Rows from block 4 of a small class-conditioned image flow-matching model, named by matrix and row number. Rows with one number belong to one channel. Each number is 128 + 24 x the weight over its row's rms, rounded and kept within 0 to 255. All counts start at 0. Numbers have three digits each. After the name is the row's rms in percent of the matrix's.
After each channel's rows are labels from the 100 images, of 14976 (inputs lightly noised), where the channel reaches its highest value: "top examples" is what is common among them. Only what is clearly more common there than usual is listed. The data: procedural textures in two colours, tilted and lit. In brackets: how many of the 100, against the usual share in percent.
# convs0: first 3x3 conv (model.mid.0.convs.0.weight, 256x256x3x3, each kernel summed), inputs 208-255
# convs1: second 3x3 conv (model.mid.0.convs.1.weight, 256x256x3x3, transposed, each kernel summed), outputs 208-255

convs0.196 120:058107160128132099154146104140122147100083111120123112124145119130146141143159106055118123140150122145106120124116155147135163120134101123160125
convs1.196 028:160117094121139150130128090147155125126141137163122122120120169162087138154103118106131110160113137135135135167184105110135112123155101090103149
top examples: cloudy (36 vs 3.3)

convs0.61 100:130125125164134088130112148111087122138112100132091140120069194156113094148120170118092128138136151118151173107107111156112136122101144172176093
convs1.61 051:100091137095137138174113091130118139111151180141122148114141095127151126147149119135109141100117078144146112104124129121112172123148107119118135
top examples: dotted (28 vs 3.3)

convs0.203 109:095115144166118142123145138124112112138134182137157165094158095103152143095109128114116130179149110125129089097121130087153103132080137141147163
convs1.203 017:156153114110141121126158149144114134101082149100138138146115120142108118106146154104156116102091147102141107146107123139129136087138124144155138
top examples: fine scale (78 vs 29.6); crosshatched (44 vs 3.3)

convs0.93 082:136100099104079125139136154167133091123094108159153130159122152075159095128153147139128135132116155130158110148095154088141137172145074142110082
convs1.93 019:119141120132104110090149105148169097132095101149134124135135102133107125132149151107105119155106165107097137155104179113107105124136131112175123
top examples: white (42 vs 16.8); ground colour: white (27 vs 8.3); striped (25 vs 3.3)

convs0.117 124:105166147123114082144165164123156141113149095150208091119084091151136142119119145118133165132104176129110107148121129128130100142167131140125129
convs1.117 262:092133115102106173128103105171111134122100129086134079119128170160113073121118113121123069137145088122130131114136158107150150117089172162125127
top examples: crumpled (93 vs 39.7)

convs0.115 078:108123139160113101144096135140174110108104128141131169146140137138133080148120159147151155119125100132140125144143107138168094116109133121132138
convs1.115 017:163155110128133125069148108125109167140123126157149063135122081114112133127106188099140134093169131118135129122129140061156141124126119164113117
top examples: striped (31 vs 3.3)

convs0.81 097:100140115131118154132126123115109140128136128189142145143141194157147107132128129094116116161111154145090109204100137129143150126171123131158098
convs1.81 071:151118174109120153107127100172118103095112150122151151161135100142119178163103134122136173130121188121135108126140194116125114101146142108128096
top examples: striped (26 vs 3.3)

convs0.223 125:101093107083124114131134130138165089101112144118108143154122136146122098138156148091169122183124169138125142113162099101102138111052089129165142
convs1.223 026:129122138105125127161133088122160121156142135117127108088108114162124131161153109116124097109124100129108106155187125128113119170137120076095117
top examples: cloudy (28 vs 3.3)

convs0.219 107:122157145097101094103123141087129121143119081148119166113116122153109138167182106118130121134136186107145116155149125127132147132080105131093133
convs1.219 021:128149117104120136157111080178145143118141101138095144130119130157116094117102140126146148159142128115095158126132138148106089138147087096148122
top examples: fine scale (60 vs 29.6); zigzag (27 vs 3.1)

convs0.100 101:093145090131138103148122122141175090145135135125090159146124170112114054136120117126139155156133131127137151125182123139108107121129134121137163
convs1.100 019:142150143106146123113128104098108113149119105168146095161162131165099093161139139153166163098134152147160139184161107118118129152095117131109130
top examples: black (37 vs 17.2); pattern colour: black (25 vs 8.5)

convs0.9 085:160122138138146185142116134164096119141117121122102121155108157097102149155158114142142106134151127112150114131129100116108124157117109132096100
convs1.9 029:108155091168147092136118108126100147135132137104091142152126113132105099144129113157123149078121114158133148098088130105121140126149179134127132
top examples: crumpled (90 vs 39.7)

convs0.101 082:137119113108096114126114145133131130121107125153096167120157102119158060139133150170162112151129085142134151109089135178185113108130140125142132
convs1.101 036:147142132136137147137094141105118099116108136144151122174118107148128132096110141117155158120115136123117112148120160122143100139109115134089155
top examples: striped (39 vs 3.3)

convs0.65 085:093163149092098099112126127120106092094128126182139144130105184110160146141084112123108137153099171145110129110081141119108131111168128140097078
convs1.65 028:131117129125165161173104127124068147141128108159210156160148125098123141140144157123157132093114147095142111123119149121132135106139136120130108
top examples: seen at a slant (88 vs 39.6)

convs0.161 158:119129110094120124115144120150115131117160128125110161139138099167137162136136115132098140120157144128116116141120154108111139136147235091124150
convs1.161 369:121150145137097139133122107142145112152108094203106131114109153105133134132157137119122156139109113120119145121138185126147141126136234129141121
top examples: rays (94 vs 3.2)

convs0.42 116:118115120119103081129154128094131078142132176122105169132113122125137084140116116122153096118104119148125130149148138074141105138133132128141113
convs1.42 019:131088162142156169115148163130118100136112152139104127136142122139143153099171111149089110110110143142152119120093133168116096133119098127111140
top examples: plaid (26 vs 2.9)

convs0.186 095:153129166113124133125078141134179142113105112153105129099152150109112113136115115108114115119129119107128126117143148134106140106105255164109109
convs1.186 068:096107133107103128166103096173122070104101116133090146104107138162175120158106143143092133144131145063149131091107144103111091120122145102096135
top examples: crumpled (66 vs 39.7); seen at a slant (65 vs 39.6)

convs0.51 117:111179117106144150139137140098097075143124149122118172122120138122113128109151110151111111110164109134140145164136132111145137109122126132156120
convs1.51 029:083159074171106119147132096160143150163131138102101121144132163127129120094103202126123090106134130093143161132144139117104142108122128117156104
top examples: zigzag (28 vs 3.1)

convs0.175 112:124123151117104130148105149104090135162098201089064101113119199142115078091128145141124161100193104113121158150104145138135165121129117121126163
convs1.175 031:162094131144124167101159142114132117144073144143130154157141155108121127115091116129139074108162094139119152133100124156118141147104114130129155
top examples: plaid (41 vs 2.9)

convs0.120 090:111126141087119120124120139104123127131103151078130118123111127132145099154132134204167118107142114152089142100139130134153099122113132153127130
convs1.120 016:129086130117114142130104118153153117108088104170119106166126079138135109138114140110134142091145119122153105190154145138126117164097137120112122
top examples: black (47 vs 17.2); white (37 vs 16.8); ground colour: black (26 vs 8.8)

convs0.74 097:150158111118125160110119121187099109137127126181126122152129200125156085128127161059140133167137128171116109125101095083132132153151060132133103
convs1.74 049:132122175117126081119161108179124099113139174139155141097155117094128167147107093129141139157108145125097143163097179135111160148135116134113099
top examples: seen at a slant (72 vs 39.6)

convs0.167 104:120147149156092145133126113157114148159136185077139164120131177133110135112136094138108123106162127119177127149142071185127156159094000136133141
convs1.167 018:123154139122109126152076153110112149127167052128093147125105089134117107094149127126135142128124107114131158137138099122124144123139143145151149
top examples: fine scale (66 vs 29.6); triangles (25 vs 3.6)

convs0.176 104:125153113125141134088115072142148139091150065135150128124118145107148123157117093108146101134093139125178120089160124149139141125143151146158110
convs1.176 048:131128085144121104150136120151111135129146149139084148129085150157138148137134104115132139082168120102126140107115126152093117163154117127132128
top examples: scaly (30 vs 3)

convs0.187 107:141137152141103177118129099120115145161115209088098136099131177131103127116134151155107161134157122129147171123137175134129155163113082111105144
convs1.187 080:142106148161121131125104150109115097096098117124153163148122109104096146086146122129129132095131124151134104080130084125129140103143178150111145
top examples: ground colour: grey (25 vs 8.4)

convs0.79 099:082119137081067094153136099156156134115098122164144136152137165119166131147134160091115146165146140125090121138129144122129148160154112104086125
convs1.79 030:126128136093128133110138126155119133107096158120146141164162112138124124118153129103124145105122105130100139148143153095138138138117123109116135
top examples: pattern colour: white (32 vs 8.5); ground colour: grey (25 vs 8.4)

convs0.233 072:111138139097114166113116125098136125126147120079145104137143130174144184158106110128105118142079132098126124130177143107127122119179123124129121
convs1.233 037:109113113129133115141130071115143141120126131112137150116119109139102153154157128154147156124131159101122120120142141146128147138145129118123105
top examples: cloudy (34 vs 3.3)

convs0.216 114:143137116107130112114130082106119113134155090135151148137143118215125127144147110170105138153157163127111131145105150102105147121109104093088117
convs1.216 032:135175127091108197121100127115098110180133122149097137155101136142094103123127112143156140157148141093091116137163123116119131181094155114110136
top examples: white (39 vs 16.8)

convs0.206 107:173137135177117115127127093147136144130135148118122144154156126119119133139122113150196118141120114094157147107127105117132138136132133132147139
convs1.206 025:119119120135132132140144170114145108125120133135114129147112050146122096147128137125124140131155169142092134136162086125138134163100116158143139
top examples: ground colour: green (26 vs 8.1)

convs0.110 088:091122122126080088130082146145149134143090123109121177137108151086140105138122143153146144133186098130127150102113156147138118101131122140145152
convs1.110 037:104143123115127117125195113160153101112160115142113084113126151148152118147106132131108150119089119112105119171094170105133120116128146148102085
top examples: black (46 vs 17.2); ground colour: black (29 vs 8.8)

convs0.162 127:105141148130109145150096145134137128162153108150100146147103102124135145113121123142135109133144110135164141118149060152136152129108062140165137
convs1.162 035:132149106145142081141074080202125105097146134092103151095125147143105126136145108133127129126114131087117136137085159126111098073141162098121130
top examples: fine scale (63 vs 29.6); labyrinth (31 vs 3)

convs0.89 106:188157124112089110131138184153147093135089129087105114144156145125138157113096147077120144199101145150144132098097170092136132143165133138116123
convs1.89 028:108145115093138138111142124164140134155116165158146143065130126134160097122111135149131127131134165160134162156126165116108106154098136127104088
top examples: striped (26 vs 3.3)

convs0.15 090:123137129127131211091118115137063140147086112136100077123100148110115160158169179144121110116156125113166117133130102106127168129122110125109124
convs1.15 017:133108149181128087133093159126124164137131153125098162115127088125090090107167115143138129141125096096155104092110121123127169146130136111091137
top examples: white (46 vs 16.8); zigzag (45 vs 3.1); pattern colour: white (30 vs 8.5)

convs0.156 076:105148122123151115129124137131124108112162131082166113138083098113147160110113116128119128127046108139151140148135142110136173133143131167097134
convs1.156 147:163106135108132166162131144151145089072090118155087124124097095108137166154148149136155161147168137080106106073121084137117113139113142096116102
top examples: spiral (55 vs 3.2); rings (45 vs 3.2)

convs0.254 075:114141136124157109100159102099140125113131116091186125142110106133134169122113159138116115120122139155139130128109079134150114161131132139138141
convs1.254 088:154138154143086121122172180143131115119192125122157134130134102126128161144135130146099140169095193080120155137102118110160177120130106097140146
top examples: rays (97 vs 3.2)

convs0.20 091:167084151160115191117116113144083139112158133143086098170130169103139155155145091150147107130141133133113118134123144098113136117138121087129132
convs1.20 065:126137136194186120143126136160128138121147136136125138108124138108101113119127091142133153148103108112128136070098145101121147128178167139138125
top examples: crumpled (87 vs 39.7); black (42 vs 17.2); ground colour: black (28 vs 8.8)

convs0.143 080:139135144094134119131157091148127121129123073136159077125104075118118154111122124100104129104118136135145138159111127087158154153157144147087119
convs1.143 027:184135129111119099113124148129110120126160130143135129117122136118112124135152134105132141115103147124138134102132120127089105123144118115122125
top examples: wavy (26 vs 3.2)

convs0.118 090:111090162121151116126124135115116111138134175157065128139121112107153088135140140177131119126178101115107171110166151127096147096128129146131139
convs1.118 052:110118133121125127119125109141182112103099096173118100145140185191124114136128155122124147127162097165141122164101165136140099168081115128133125
top examples: black (47 vs 17.2); striped (26 vs 3.3)

convs0.69 105:108117148146117089104143116142121132093116110174160129144112118109192118093126120103129127123126119096100128173089160101141132116133115134116162
convs1.69 027:095119145134163112102129113118151133144138160116139117144123130144107125136133123140095124134113169108099094174106150151119161130150146140142145
top examples: seen at a slant (96 vs 39.6)

convs0.244 077:116148116111137088098125150107129118104167118112156121154114060136152169097111163145102136160104143103107121099142100124169106154131181122155163
convs1.244 044:111112132085126106143178131182130083127151144100123166113085118175107140140081132159088143160111157125113157139106118135146151111128165126143145
top examples: rays (53 vs 3.2)

convs0.3 072:147135148152089214124133103137094138121129136154077101154147135112125188140135137122114124156134133124172112145110120108112166100106138120121112
convs1.3 035:097146119116127134182095143117139118131161169088102122120138177115136099155107124109129126097155106141091109113120102123113140159144111106094134
top examples: crumpled (98 vs 39.7)

convs0.22 079:146086113157152179104120105175097142118138103124120097147132148126109149131146129083157085129145112113178126132129132114102111148106139121095136
convs1.22 020:126140145120158177162116129127122155135133162096105140155138099081131127169111104121131173130100133090153087098135124135094146164144169133109111
top examples: cloudy (45 vs 3.3); black (38 vs 17.2)

convs0.85 102:121151096100105130103135093153150096136135106115131107113127216161136154114119150086125132150131145114097174140123109143142143155149122109105112
convs1.85 017:146113115120156130110161152144135130091133151147099116133125062136116108073149115105121138156070125122151168131110134117147138154162110116102172
top examples: dotted (36 vs 3.3); pattern colour: white (26 vs 8.5)

convs0.90 118:113140107147147154113144122086139103110111122105101153119130105082126112131121154079147101123139135123133104100139123111117104134113105126111153
convs1.90 296:132157111128146097149115147170101111131182159115110114143132135112118108102103090180062137137156128122119134157113127121157135097181172125127094
top examples: rays (100 vs 3.2)

convs0.198 140:083115089104080142113106111140157117152140104092161120143125142103131130171138110109138124146136120160133111152117133102121152141118060144114119
convs1.198 266:097124142160142094142156130104131164146158131151148127118142127146124134193123132154086148110113141129109093132129161080118151079145120116134108
top examples: crumpled (85 vs 39.7)

convs0.96 100:089160107128109129141115093140171093129131109139145156131119150132141093143115105137168152151141117141096133107122132132161097150111079081126123
convs1.96 021:144160148162089123147141129127099109137132105130154092164142145106143142139133155091159142128135165142114095130124175117147087104087146163117132
top examples: fine scale (63 vs 29.6); crosshatched (46 vs 3.3); black (45 vs 17.2)

convs0.182 112:137150107114089132114106093136108131127118122142152203146126141148096116136130111128118149133130120149160100102160096130147112116119004136119155
convs1.182 038:109171120121132111094080165116120118131127146146107145191146137125162101124158134147124158118152114098109125110116140136138088166123134142096104
top examples: fine scale (71 vs 29.6); scaly (26 vs 3)